python train.py --tokenizer="word" --positions="learned" --init="torch_default"
Rows from block 6, named by matrix and row number. Rows with one number belong to one attention dimension. Each number is 500 + 50 x the weight over the matrix's rms, rounded and kept within 0 to 999. All counts start at 0. Numbers have three digits each.
# v: attention query, key and value (stacked) (model.blocks.6.attn.qkv.weight, 720x256, the v third), inputs 128-255
# proj: attention output (model.blocks.6.attn.proj.weight, 256x240, transposed), outputs 128-255
v.125:428407512416500477500500578464358500440562522500500484578447500500449430500536689500456548500580503466509562460493500507560500396444437500521494519469515470500531506539573360577532558500500500461422280500475580500543614495500574504500445505540500473527458454618471574500524336436500565500527512536540501500464500428304578572622466463500562408513500339500492533529638440493424569502585
proj.125:347540500418444406500500424485552623513500500537500454497500440500569551431404498508529572607500446618548501528429435483500541500486491500500449648605465500500500470448482527630477578439560427477500537500504430500537463500500500385500474500417599500599500500443500500516508552517500552512546416500495454375322549500510506500520528470501522461500500500500500414500541515500500409461529
v.126:384500472458500541455500445539406513589550397513544438500504443458500536453468567595611500346500500500427419594375500636408500500554565368479568578458442500500500443345500432571500391611578390505455500720608409486570500487500446489557585571500500500420347500452416500395580506532467562494500494500621510500502502500411502553587413468500487694646377662464513369500500366564596500379498
proj.126:505500525533533506538506498500500544435479500544412552549441589555500629483552446471427501471500597326501700526538609444500500492486475514582500371500500402492447576477334437500538500479500393477320510527500618500500549500500453522497500506483455500500500500500500477529503579360559537501567529528535500500727550576566489497570500531481460490500433585443462566399490500508670584500513
v.127:500478500570500565514498547480500578500500500525431595566472414544535500414484569474390560528508500551548518370500426528515485483593478479500548500442500394500500596520500527525500462640623500500419500500421565611515503536500498500490460499500550471500490551527500531539365500564500558452544524446500641473500500521597530500538502500487514500400430500535611541557554484563447507500552
proj.127:524499458424567527523469480612550589500498500542449500489422477542500444500500450500500461500513496579500500528454386529514445500509503500500500365480473553488536500517500658605460368436493461448462466441553380545549500548500564421521500547500500413487457447521518524447538446539558630504462369481500507507499575456500500517441547535598514500500546534517499505500558500485608529504497
v.128:485298552372512541545403513538501500386500567533399500500492723500374510623499500512519500531446401370333578584500605360567423507500635477665500470437400494462500453500528500464438532554402500500451535382500471439565516543455466591404507571661479550443461414570506452485451500429500568707487432478424441519554460525407517473458500419417528526457499582449500415500560498500500381573500
proj.128:477459379467488500538551533443429500636488500560460424500500539539333622541503527500500570544468500500501429540414500474534406500521500513500474575619500495524500364479415500500500500545500500496706500575542500463529557500500620415500500503459447500627485500500500500500432553327558562425377511500500500655573378505439479500509500500500536500521604500503500500500374564498410500500500
v.129:597529500500370500422599623500536582498415468552537634500495500377367500416580480428485500470505504486570624456528527378588500416511447528579470480500451500515548500518500500459517500428500523620537516500416447579500457556480565536388500503602568398547464500500500614564438576569580500576500500467500500593568460416547456534569464413477495443432555389451518594500500569463503464577555
proj.129:477500501500500457486500500335405513525500471423519532500585500477556429500511619545552500455500386622500486500532364500448365466500478585500500647500415500500258572500529532543367522475468593500639500521460482500415500627504500500522457523488500426500500532500551433465500492555500504490412599512477528500423510500534420570497500467500481500379527541585500458562500558502375411500567
v.130:523497435500525488551407500491595500500500380408500574561500506500544600462464416541454500560500500474516470535610519415466401644570532500439405361500389500446500517628500527500500558513595430601500434446305500500348500572493583543484500312500500458562420386438486518525468500405466500548514436500500498500446464500595500510439500542490443372454500378451500517490500577508500500601534
proj.130:646500500438466398500500500459500452624500490500500544500500565500413502604478523489470500540500500500480455500525497500509557370546545500542518422500500500499574497500486500548455581500566500461589452500500500528500537405556584552396523500500500419522500545473490428500500351496532465491500492494541579517454500544500500488500456500550500474386589500500541508500440517500413500619492
v.131:450452458584561467564500506569540544371461410500508543462500379441537422327500617411496473500529565407500500402564500500431500443494460472565441393402464499530488411592500616472409513500511471588500338596539502438464404500500512500485500456446471459436500505605354500500589450417472458454562413500458419536579500591531492450500500544441500343567539482486500520431481500500481399462443
proj.131:499500379540475404499456471470506410500454500500620601500428468500652362561500500519501500485525500564552386550477547458503468518543500587532584523478591482447500504465475562419655639498491500500443500503563518484604465500500545575506443488647500500385506493461539500497346463535584566406446501569500500490481508530389521600476463446391500515500388500488519575358571457500425504628500
v.132:463500477500551555458500458611536539447500533571337447558424587420500526431458544465458500500446561469468371565579500417415577596500500390500500431516483534461511619500574529500418500500470602466569409500500429581596460545500369500397486600500500441539554601500500500517465537405500630500417547394483413573500500498485500500513502484457401481544500387531500415498478544508515445500529
proj.132:492500472474520434484500500540588404423500517516515577500524500500462500593500485500509577604440500591438500500487557541529557500602556593489491562459483564387538402508521484516500619500500500453446513550546600500500464448518478553599515506540562559543500500432537500500574500500500541422455494567572419441519520410452551536462500537534496488536574424433429461541523498500447510584544
v.133:488544500531584500500580530503433500496637446554461538399606434500500500415625500500500541500521500482426521337568530553500573417413410374463574636475520462509431500454423500550539500401500474483546354500555539561538683500500500446539432583621548500500500500520399494499495384582521565541593590489560594443457353581316573562500500621500500500536575614500558458542459395574602623581500
proj.133:382500453516500500566500533325457582473506451553448618430459558548500459481513541522500536618473562557492525524507649566517558500414500467542455415530467433480673533481500581516452432489504548500577500575500372500500500500519392511500561582509603547472565570473548500500519500500466500505511500596500465432462500374500457498500535500407513500456544500475500500466554606514575412453484
v.134:445500386484504582500380482500500592568439500500519539531500478384430602643500433500500442403389414568500500597479500466460500713447473500442487558500530452517474500500500489465455384427591494579560642562399500427467500431535537635450641370500498500561347500554530408500582500432493554479475550520500462481396393533547559500539442485558500414500478432473418535500466456437434496426486
proj.134:539500515500467609435482432490500550564489500527490378500500500423414600500453493574500500500502500492500500500467592458531564533505501515451500426651531503526551466503532460466697564473500591475512515462545559477500515452459500530517540459452526441393504461425500442579573500470629500423478500500613499500563574500500504442500500500500500430497403496500445500501433500556330517500414
v.135:500500520500569500467474439543508582614530480449402434328500467385528518663580398554426563595500500500425405511549357588500565672569500484543519500468500461500542516435395576642508400461500362391500500500500483500490581465509500487460594455396500374559567500487498559472500479563500438447565500463559606576500390564544411536514535498500468558480500500505505500500500446597500486500500
proj.135:473434454579515472528476561503500559500500497524475474445556500612456500544500500533534506500500550430503500442500549500565484512504500448560473338500500500532496630399599500520452578443500530500500457539500450539537513500500527573494500512550500493500518429538500462579590500367491426508500518580500500441500500452629442463490500500559664500500500530500500500500529521581532561526489
v.136:500500500489512542500508500522476541558405530583559579522500451544408577526432538451500400549451453454587484500500474384517452432471500491558500515500492500500604500500483504453471423547488627531429500419468500555403510516500500636546450491500455548513500462540532506567500492500512500444500595467454508500455610515505500500500500500500474383410534500494500479508596500414500468559358
proj.136:483500434549580592500531486500549634456500500500500500500507500556509518457500492513500534500469500658483392500459368508480405463500526540512500449550500556500457520500480500482467453422409514482500458464439513552554500452585500500500511500500577544500500479500500552573504500500500441417480421500429511500454425482500500417500477470479502486518500515459500500469496389513502613467500
v.137:564500516503500495470500506547462500500500449398575591373638519620483500663533414569542500539500500549562500601417500500576500518435545552546587411500448531500465415500458608500462546500441489435412573479422500480464432475445432500576528500467500500561498500465583627500500411500616528495418562520526522500563494556511584500551500500442523500500579500500508503489525456539434481457397
proj.137:500500570575512500500500497450466511562515500491459549500636559556603546577500527531517504528500520500500512470530410397448441578415516500478465500500566449500455500502500473560477506469441456487500507459571523500491500529538563528527501377500457564560500500561527412463413529614500504562500417500475340500564500559444505500500500500479585472435500475500538572485601545439561656500500
v.138:500500562503433500476508602412538507376488471556558566567500416543556519551524545398500500436448500467500500480530526553487536568500444367553522543563500584500494581638368539542500438410500567542591500488451366497500429568610558519500545459560500399543500538414419546450419390407521595378441500548555576594525479577669396472528454500416580447416500455478548484513515431500549500354500
proj.138:500478484500463537500500500473410536500489500500656500530544500500500618556394500500514500500500453497500349545511404491518470427552475564500474560430390572500532500462500528500634425391608466500553607500472500497558500500495500584469457500641566578395500440436500429500529500380603500464462500500500403473500501397349543524500572504427611500531358471512489575492556500500500540455446
v.139:500551506500583558595500500477500500500372531460510500360542509464472428466500568556481658686466594461373500500590500404575423500597500609500455388424526489467493611510471593418462487484415482450647491500575468500568422568507446578477500458500480500502500500616582544423500562500402425500563329500475508500500418500544469500313505578551439355500617492600500506441500525553500500501484
proj.139:500520619539558554556522525443409420500524490551500500537554567500407449363500532500460500440500471520482500500610424500500552453530500562500500417500500441500553390500580500530428709500437527525533500573500528500395521531500536703587500574494594452655500543500484500516566451565421522500522635497500487559452438602516500450496500504505498512500409500521524500502579484375425398500589
v.140:500552575396403498500596500500451417596500410546465500481500500529545538645516500500500579513451461459409500579500465592524500485459634500500522433565500557500500513500448397500453465500520500421559500445500475500500500556528528481557579507500500552470420500500497500500555582505385502500397544500571592485552372500500434546500473472553500581417439468525546450535529500537551500436524
proj.140:580549540500483500498500500381500640556478479473572562461478500583500629488495558525490500608479545469500462512500551500500500500526482569500512480486500570500508551501500367482500510500500500515558529559565407500500482500560476545520478500500551646565500565500520500509519362374539500500407579500488419566559477482435561476445469472438510500520557544477528473618500502580575612450522
v.141:500345622427577484500532562500500500486633500500500587500500500531438500500585520414557511477461525405500567539575489419617500490500595500512500583512451500450500426547500626538443420527500434520520575465685449500500479562610500534535556500573488500365370446533523537523537568531518522555402488505453484548445468603406500506487373529500520585368572599500500570453577500498534399500660
proj.141:500421345500516427535498500442439569485467500500500552500448500500500674513500541500549500500500455500500432472572596412434343421605434500500534500576500500518500500500476495500382691500474435461555547587578471436491500522485441483503461597621418500545500500454430510480406500449604500379418570390500408573486518411500515475500469508444673444566500500379507428485448444454389500501500
v.142:520495565384480533525539546551514371500442488500562553398578397484494326500474577543444390500557500500358539651500500492500415436500610572535444500445587565500500500603420532500500338602409500514500531500502452500452474475413575571487435486507500550421511500500553477423457461575459407341429564572482378500481645440500419421349500500476500455429343500408593612452551447507479394418481
proj.142:440500568408500439508531463541436500541500485582554499524547514500522524426554540548500500464500486438530501474522331500523499478539500497476500500457481500500389570498443500429500442502468500500500477397500674498566500476500562523500500589487500426500481529478575497500395391497500573576700695389500591598555542549424482464520500488424642546500337447553500474469559403500500488500594
v.143:557500430386515474524493608599662647546500472418496530529543685500483690500398441559455500500428558575500500457617477378431468506496607500560500421386507566500482519539505570434603305498535500500386594398500537385539494489371413487548571600500589390554507639442500500647535607528463594500488500368414500548500438529672482551588566430451563397481579376500460455500453597500482429500447
proj.143:500500366551500587500448444472412500501500500495439504476449491500589640573500500500500500442557506477500377500450409500507419523564500500480478576565529389497462450500525548545307600555439415549354479479531458484576500491461647505537584551612500425534480435425436562500500531513505534436424500608500500494335556500530538500481484486546500546546590487500444424500539500342369656420408
v.144:500487500445574579500500525422546500486579425582394524472484524495500585487561500466566493500514419500522500498602500569610500468493500542458618468542434482405334500500641513585539544500494447446533500533489469500543500552500567478485500530567500454547536388440500500551559500591500584491500422500431433469439487512500578462355500492462417495490500459500551584416607503500563345460537
proj.144:500500516533494460544500500551500500547426500428530568540550566500474404500500456500409500500525500547478500532500577573500500536467500500500517500500421550500560537500582500500488504544515394500407565500500491500500500648563339500528441472541444500396500547507555500404500500460500444374500511575452500566556541357500512500500484474496500453450418500501492410460538397500500499532438
v.145:475462500500492500500549443531455440500500548500500500500500507500449509500500438440527500574601409441458537500449454505447516500684501543575440542483499462520583581535541566550419422546498500420558500443435483538460423500396464500555490517525480500618500525500500555500662500500439500427441500566474351500614495518478500500500475497535563446500536500583500500401500459496512500498500
proj.145:376544500581500500453508526465540562500546510534441524502533500500500624584534500500500520457500464600480425500481500500500557495535480530500500500500460538531371396567347653557500515521576486512439580506388500500560500551500460475500603500413577500500500522500466500500454509516561546500441500425423602500500434425473500473500567500500308458444648500528500530577583458394500500505509
v.146:500529532454535500436500387554475623479431500515587582585500500461500449448500508500500520500475500500500616372500500459533589491635472503551585499478504524437411492500472500454525500493500526477500649551575500500500451500624500500454500593603500506572492500514479500500500580601500545384543357474500655588594500498640441439500445500500621500498500500582500519486574533637445428545561
proj.146:476547500500500498500545501500509500500500500545402566500475434500451500500407354500500484452424574450475399570472595491467454500500515500500500500602500389477565589500656500500478472432398509500414399416453481489534500500455500468457524494500402608522542476519500500484420472610619500435571521558446430580407414500456500500528449500508508500500454539500438500468683558500500500502564
v.147:582551446492508500500582500500490492500574547500500480464551500453403438500543630511500442587455500413500567500599521522466452474485561500490500500561485620325582470578414405586570520500439550458477492500425589438570450500548402500458426524464472551484521532392568604551520500619526522500500500413443500420619500316595425374571500487600635458460414500453349512500486465500500500528598
proj.147:513500560500500500500468500391448531480500500417406573500525451567380480443500415500543500452462653500551464563455573405476601500526406475498515431500506479500500510438478431492500564436500520494500500444557474500500500544486490512510548522432469422541500528600500522500398490421479568500454562629578670570500500537371500500509463500500500500477499503534515621500430530500566612545602
v.148:500549500465520500455443450484451500500500452500500500496454427500453499500511394553528570513500423508565553545482500411431500580500448499561500500421496500446500437525511445370500500561461557541500549553594572405500505500583500456564481463500500477451564562457427462480599500500500402500453440470582661492581596535500500462492500535509663500500590500437549500509500534500517628463557
proj.148:463500542476533457510488385500500474450541508538354500426560551512401500436582525453446541500549494500500387529500410500523500500500455500485399500439496452500485500541500547435500523500398500463538500448500550468556500442417570467536481492475599543572583463528424508500424485500539476546500518605403557573500471510500500500500435506439592521475500500642457498462489431514474500455500
v.149:500430500486566445500500454579499500646494485532533500524484585388471461500500500500417500500455500485500500574549500427500418574437500500500467502390437500507500446500457311430500489543419500598534500417500520412545561593537462539500488543546416500500515500500500515523500509509487572470403500572390548485556594502500490500456527456512606500579508500425480536579520446530500573490513
proj.149:597500500500546500483500502556535517446555551500479562539512517531500451500500500515509524530484472598509509500526543571500512431453545495529500500500472528500367500554500529377443500407466470500403500594516590513500462583500500566500451500492500540500570500442500500418510472612434500500500500521450500469509500626452500528547448510399553436502467475471500594495576531427415500513500
v.150:464452502506505568571388500443527561404415443552625429500466483500461473500554500500500500544576466460567554421409500500398550562500513500500597467517500500500495571500525598553500514500500567526466500500492526500573451529500470545462531376506355500478500390500513568545444500496565480511626678500471500488535571500500489500500500500533533508423449516536545478388474499500443500526373
proj.150:573500446500500500600523538457542557474500443500439453620432498396465495543426459461500489500541519377458449468516440575628570477491500538546465483486500581500479545492500666501500625500456525444453446500515452500517549617542587425520500500382466379476458570456450452525462500442443563476500500500500393518428559613466500486527500492538573518553665500500416514484500667417471382490522
v.151:433463470500500495543500500555500572500500500500490390371460500505371473522508445664417500500438500500507525492500491459445500572500500500459436500500591484500461500500500500453501567603500517500597500571500403448500535482479448571468500536411499439500500493529500500494500481500596558500575493527534622619456428425493476432515506498483501511436471536500503500434554504500548585500426
proj.151:500492555500419559500560500438500576553527500549483499500500500518496500481500514442474500510515532500501500507500500500518478500500500550500534463476426487481472503500588416521429482419579493500500488354421524515542500571438500531572500574582462552510606584419533473503500507500500529478500500473563500500500500500451547473545500528521560461491400500465429479481506525545460483444500
v.152:500523500562500504500430570540500594577511482476468477500509500500500500500465486442396461536520500376500506557541500646476538535500431452472500500500505460500640500500505500435500469500500440462448500500500500612437423514493500379443500500482435553533469572498375524584554545500500473535500500450500545500660476500409442500426500513560605539450500500500548500552471487420493522500560
proj.152:500534635522437437500500500417526574500552555477500548513476441524500445564500390527477461463500500544553433493500500481430473446518514500528574462476500560516500459492387500500557618500455512500458500434500580534479489527505546500500500500446528518500500569508500500510406462421500483461530514506434533550403437500461535559545589500500500457500650536500500510500509500448500500516500
v.153:457437489488485500500599482487500599435556500533453500527409522499549548464485422500425530500453500649542501482500457467533460526500500500464512500535523500540500441472405468500531415565428518554500493500538500435473517500545660569500355500579491500456412461500500422500581466488500558529453500499471564500542582624500599500405571465500628500462579518560433490500500462442500531506500
proj.153:452500391510496500430409518451378427500459517463430542487469492427530396500517497500438500543498560500546480468497452544500617495469445446447470500484519544455500461393551500477414500500545530523397500574519452463472500500500473540500503439549523414436491537518500500472600537479469435437539500508500610566546412500500610500500542480415540554536500505474550413500594533677500510487420
v.154:500500500505512509490644500513500465550593481507428552476480554434357435553581546530500500500517594500500482500573582462500531505500546553545516500551500515444421579519547500533453500453503544413500493500494500410523492543500527500534457486500500528425500470500481517500645501500448500543500500500541500500496565500500561480500516507524528441529513522576435396563451439552567462500500
proj.154:563500529500496498486415500464533500500485478532571537465522478474500395516500489435523524476535506493530555499500500500488443530470411522469500558500489461460517526500626452515522518548454428438500350530500523479500500491500470422534525500465488500493496555487500485569500379416453500500500500500530544501512518500455498533500500562500433501416500433406533500576608450537559500517465
v.155:545452492500572584500500469483500500451463500543518483495397500528549475500539413500557500526536500503470389635388500507517499500500500480532522500486555467585500500500471531469641396389477476485518500499460490568500500416398561420530500517374500556500594500468456573491497520500435507540551485500465430457441535500500541500555401567475500500500500416569508500506500471450520582570362
proj.155:500405425418524476500604471500553500524500500408500516500500500500623552466489572487459549500522489428482564500500500434500435522569500552500600499389500440465486544488500508500538501550500459471500620500471525500500500500564487500562487359474438500478434554528576563500500500344500500500500428489520496523562500524432475462500530500500484500558455517500474500517519500500500419496579
v.156:463500500477613447518551549498500500455500482500494500572568500500435500466453500403500552448513569393481500480401415380487463479526500500500563443500630584500465556541470459500556500552458494341500486439424500624534500500384532552453484450549535549528545536500443478457539496500413469500447500449500511500565631493467565464500440473485304404624556428616575500501470500350514423500415
proj.156:475500556418509516500500479477554464462543500573547500500556488455500565511500629559567479500500500571449530499500556565500413544572489551500586536468500437486501500426476364474500555500460513514571500520548433399436500469417500572577500423361451500500500481500500531500486550436512482520459517500574387487531462500500502538492607500500370562500586466410547605482500500596592500519500
v.157:410557457457421500500350500500564500474500433524407389365617595482417554555500607500500497491469500500577485500500500500569500538434552412490611598500500459431471500500548517406401530472546525580500463500582493473524500464500561547468494409645471500560409609482500542440465450428500523440500500500526500467529500602472549500491500441601499500633519548500631480398463583500462361500571
proj.157:563420576532518469422523500581500511567453546495564500530549578499446500540494500484511500520500500442500597500500556496476608520433546470533488455428519485453505540489570570500415486500528500496565500500500576525472527500500401432500559422455560468491500427394431456454509574458526500481500516473500500442475500452500471500502515457421681496562532500390500445440500490500490566500485
v.158:536465488499497534500552428500529524503500500500604500500460517457541511500448439500585500500500500500463342428583506511500500471500448609500542428553500500500550464554478500509473500454555480461486493500499535535529556545520500500521500435500500446478482551500533470570491541586532523500500403546512500500500540500558500507554568500500437470500541430516505541569435500471500543500500
proj.158:454493526536567486500490500522500561466508577500470547543477500449500492500534480466474571553478500500418529463500485505500580430495520431459427500509452487529500466500417519468572454445446499452480500500471470500363500500516500471475486501469523418428436453510480500500627468535562473473500522523500577528447509620494551460557392447534426515437447500500494468503417500427426500500520
v.159:500562500500500500539593413500445536546365500500500406436453424500500467500500322573585481487454394580515527562569547500585500506549396546512521526500500500546462542588452526434437552500493500391472524450500446500399489500500562500518613523500508541517522565451500500516513547442396500500496483489515646399563500500461441590493500514500681500500500571529500576485549501470500518525480
proj.159:500565387446472476506489500445543488503500500500395584500360451471475622500462390434459453500500495550500361494486468500500460493577466500500500430543500472547500518511442580500516387429478500500500551595500412535617462498474567408500484424463521559675526500482477580425403475500550500446500500500431489543500439500500500449473500540466547513532500500474462417610500475509409547500493
v.160:500531472488568500519491435469500602583500464436532568500533595500421454561427474538468394448555579585536491623536598468483503548563450549538444524691500463418500603557445570472559553453585500524540569379500386500485398495570455488436500451523581500500534510452438487387500474504500443446500500411438500500500456453536465487513444411545404396500387515541298486524491520396500577488439
proj.160:574500500629440460500472577556500446401501500482397500500575500500425500460524500500460526502500500500500443519500555450519438500512540456500523467338500591534416565500535343500366597500696451515500535474446650477474589500432472409570448591477415620543536502469525426502563500500534549500462500463508500500500548567545430529513612533476568502500635520500500500490559509527500515500510
v.161:500500473481509431500500419399479509391539500500492500481445522539513526545591500538510581548561423539433536485535544621512498500546524578500576408527414500479564500535460580496338525582500500461500438436506486520531568485500429566500534429495500476503408426493500500500564522525500481486532447467500534500575533386500543432500537520549631459500500443500500589500514548526442582500567
proj.161:587436463562554405485500536618500500487500457439500509514539500557484451500526500537500519476495532500514389494526500500465488475573603480500435391569478500518438500555495602500586448500477500534449443500425500437500500502500468500411502560548448500500583544500551500383473500500481639423450500533500500506402579477438570538500486500500638579546558478427566437500498500412429420500478
v.162:656492516446442380550500500523500422500500492402523480497471607407385363500486500500408500566402500429556532500500435500500478500500500476487495475469500576420500478537553504488579528532403605500529500493455500488500500445500468500499500519500541500570534387546500434520505498420500444467500473540504448394500500500527545550475457426500494559467500414500510453526506492476542541500612
proj.162:488539433450500500575439500487533500482515500543561553500500526587443433442482500504443457500487587415555500544553500500473556500500536540500589533485500500466583500470475500556459571500555500500505550500484429523444500403500500500469584500500566449503541500533500500558462480554394436500500543542550515500588596505481469500500423444500500500549500569544500500500406552500487511494500
v.163:579500500500405500500503589542500524401389500434493427500500500540500474515440569457538562412534500513411500391562414500500444500609500500456461500523430518514400510500500546555337514508500500452523551518586549579500461493550449500541549526556544500590535590611520554481467500517500450437556518414495500574563500407513500417558500547500500502591531500456546655402472491476500546500538
proj.163:500500500605449444557500403512484506454490474584436501502574500572497619409499449495393500552533516408434367540531500404500587500443471521500535476423428500547500500500500577557500509500517501470461500500545500542500462468500406415585561594365473467615461501449500417500516464530500500544557500511524500465512569555500500466554532540521558553523547432500520393500473591481500500500500
v.164:500519513565496549500380451500500420500431529477531414524470411567453517591549353531516538587500500467580534564545487580500500502527415510383589500545399500514530500430500621487587500418543594500463524500500500436447457473429474486500445494477509491578432467423552596548500405500532500500515544500500453481589472374486517500500400500450607500500473526500550508435494475607500398535577
proj.164:482456584526400496476452500463623500500483525500345500440500416528503500528500500474515430400497512464500483480500500500500500529500472444478500448520595596462500426469395604456484500495500493575520500370500528557500528557491528335499526500425463574558500445438500513423466477416500446572500583606472500500536443517557467534500500500500427466487500500478500500500458534405468614555475
v.165:460500554476500449567645523461445578544426522490595500500420502580506398494501400584519558541433500500575557495483501474500502482533500521571585391525525491500500500574571500500473550590646552447408536452391500500498500500500500487458540504519612466600556464402500410561487517452500586474480468565576500500502434537500594515591575500507500500429500520500522602500585500500570500500562
proj.165:528500563444476489563517500408513500543385404510552586506450500569480515504450423550568500500574513526484427528565508515517506445500471500537481575500455547500473599500452556500538500429524426500586610500500320593500500470503500553528551544538500423593438502548482513500544601464492522500460488500500457500452592470500500419457500500500500500405493500500407422500518542500423565532422
v.166:443498544500500500500500536350452500481523552500535487500500500500500570440551507485500500500500550500536609506576500593500500521500525547500500500478535436500546477521499477500547500650434500610574500584477526493500597536500511500577500562504518434500479592613590500500500546567478500438555500518500471501500500491520500500500485436500500427564544443500555593491510500550542437533515
proj.166:381527500500500645396473500431439576546500458538513488425525440588379559527494500525500524488464459514517509478500559483492409533514488431541500597527456436520459527500589439530393435541524530500500407405500500500454500566500359618500500384582482522394500454399440444575418555641571471458493500433472403564456498487432500501509454500550430523524467500500500523555581490476551557565455
v.167:553500531524394500453457548462500500500461496500500413502464458500500466500500539432364455626496543434477567429474500598518500500549528437455515497501500500576401500524441500484471594500481500573500426398545457477482500492532548500500544500428432519439472551486500481389541514500425474500500500552500500448553529436500627500484467465577500598614549500500515558573554487598500446518523
proj.167:575596588500500467500500495561428500543425516500542500431467500510500500578581524500500527496500500467496500488550500435481493500522468599500536525554434595500500531596540500512516457408482500482395466468500478500500486511500596599500501500477490500544500557532441457525420500523500541500469543532500500408500492534443544491481453500521447537533607500580521551475467566396500500500461
v.168:500524523580500483373545442500461527575617473529606500592547446500500467500443518500500495500582515536512448500511515503448500500500500537498500591449500500411509584500500500500432500500500520593383522500500462428540500440515567509557500417391444482397517433500500500500565500500505500500554500500570562363417462468506547628573494500572493485545439603500353500469528429592548482482481
proj.168:564500500500563500494500503458365500566508500467487470480500455452606449521500469552500465500364452465590472500500496491524475500500500548500529540508500443525450643473500381500500535500403542574680460485525508500533500519451615467500483619581474413545486470500483431522480429558416500435530500510514397406619515588505500425472530500500559534425555531460560592459500500500467476575600
v.169:383500455463463484500533502500540500500515500468385500500422500559514518500504528552416428522455569605540500592464500532471500500572500536500500503420441457500396455500500537438629500557500500500423477500516539500388577500489461574500537453500500470500500500429485500500447438500500456646502505424500500391473480595505564500500559486500500397486500524575479523469544508561595500473495
proj.169:534500532431550437464463529454463488500469578550505422558506598500543500461500500491511585539500485434500421525530429487500542500500567500500638500499500500518500492548500516543424486491521502500503500500566462523635500500525465500520500401551534408555481491504513503536610500555484498582344378520425539547500500500431534518494561500493544500502498490500434478500541576499507527483500
v.170:526420672500500528500500541500519500467492549596500501611466520460517551565551500482392494500500396485500649500491500500538452451614500500536518500522500422403518617521500556500499521403447500476480578496500509526531503500524460500500584441500459500694500500500534500460500505517397500546535500566488422552491418406500558490332447500459436600513500500500500555497541472651484396500548
proj.170:500565443576500532500500478669500631500503443502405502453485500528564483457557500609533449483500544457524496506500415504500648460549500576580436553471481474500427468500511568510476479572500517500447500538500470465500500450497608500560500524500460604500488570500500443608632500559392453513607443500500500376607616553500508500457500500520450452477526483500455442466500441466426411500457
v.171:478500500571479500490588500500466538441501560504655421504500429520500418520486500485500500500509551500534443447562353397446575476500557500500613568500535607465500500542403401520441500427535564500438520516500500462525471500397437499500568500500405500500517449425448516459473563429500500405422417590439461455531546500509544387500500541500460500500500468490462483423469500430572463535500
proj.171:435500536387500437592466620470544500500559500384444500490418548500628500447639634440500545374500500458440500500399500500509500508500500500500493585470449500500505575526500381381436538453496500500470540405500421500368500500507500472526451556421500449454453561500522500452500455500449465465589445500651539500482463500455661533567500545500371519500577611500500655500483562500403484514369
v.172:628530453479471500507410533390412500500500608500500500500500494500563532445500390588500484500528578419558464554500468523500500456500505419500373397500516500555729500553505415500500512580528549630405432500500500454500427474463556500412500454549500596519500540523580500519375579565500500535500443443546552500458442561500423585423545486500525637500489548467418482576491571455451656500529
proj.172:406438416650576428500464500502500587500494505403500491434518523670428345548500493500504500563485483561438456500568503500500466422549481523461434527500538413500389500617500436424500500450500500500599500529500476500500515500418500551442500455442481500548538514500500381513457399726472500539468571586383430509497500435557449549500571500500487500500649500583612530500500500500500431477478
v.173:532562500602500500566500500553500500500511514500567591490513500519500560500562457500524551500500473500399513495579500500500500553500500500542524500619544480507546455457500435541500604500500578455500526515458500500500531471572500383619458524500463500500457495563500500438500469500500438470484532589540440500500500500525458415500536495524548482490446418417467578500541412591551500577500
proj.173:489500532456437489470509491500532500551462500500496481500533467516446500555500500573500531507463500500498403487482500443533561569504500500463463559468500398500511471500500500568488399500492460500544471562535535468437500497441534500559538531529500565600511500567491500500454500433540480507426403500565512500510457563500547482520467500579446540463540500568500500486500500500538513500425
v.174:500500494401423500574500558500505565613500561604500417500458500500500462411457604500537500500468500515574500571490500514561533370456535445500500500472500500480530555537467500494500454500435474500387520492594500527500500557500432543500446521632386500479560554477500500390457500528629558462428500372532500500480500500500532617500514477599424478500533559474500592339502500500472536500500
proj.174:500519455513444481456534500528395484512455500394500576449540500500523541520500528552459512453500522470500429505500411542511476500500448544500500657579446436569495642440554461500393569526407439510573500450500392500356522574502461500444500420492500481489446500500533563454500500537500500592569476583492438449486363432579500500552494500537579470431558512438500500430500546530415441581590
v.175:500500514487500500600500621548542367424424383522499452572456436500465527491550462566547500592500476522585588461500413533356574447594500511500500561462443523425452549567553480538459500435421500530421500485500446517454500526581622500495500500500474507537500570474500588508430551384449436531563606628535484579439493441500532482435476444500551587500500565500621500551574487488500430488535
proj.175:500500460415472500500439418511596500561500500569602433500500500614457626434402465500417500483560455500500500416500476471470578475500500521549500463535395396482446611500432457429651581585500518500535424615494500497593500536509517458539523494500505476622500523454449470534535559433501500500520500516498534500550508501533500504500464500500414527456474526451540538576500425469500500500456
v.176:536546495550489500500500522476426559488526500500487441587447507494500433507426460500500500500440500533471500442431500548448536420578543455500506482527500500492573500582500545451624500500500500564500520515533498480546521500466517496421569520500552402500500535516419500533404595440380557492448500500436546630431494444500500500500500500500415500544500500500500566500502442485453500454442
proj.176:500500500459500451507501534424500500555500500463603500482556473500546533432406477500452516621500500509452580500500481342500499497594538500492500500581519507500507554590500461500500500446553473485586445484502529468580498500523440659399433568512500570340500500500456592518521380433448500526554452400576500572478488465486434507492485500500474500564500441480582444410500532529381500458500
v.177:461441592467500595500444461464500566549530500500545674436429526430473642500626511561500507500583500470409536471372500590486500496600500448500500450500500449500429529500500500533578500444500500542517500541492500457483412530570559500452467518382551500542500500410470500514559391500598433500623453502565426468529500538500551584500500487419535605443567527454575500547486500528521494468585
proj.177:500500500500498500495464489546500532539500500500427500567500474496429347650636456500468446476500500471500500475498506583477500534535435557568424555500451577479500355500500554617500500462481507500391500440540473472594426492338500439463437500500477501553469462500500461500567507528432500488518500553369500500569496517500500500469506514500500566497647530571500500608533500500582535500486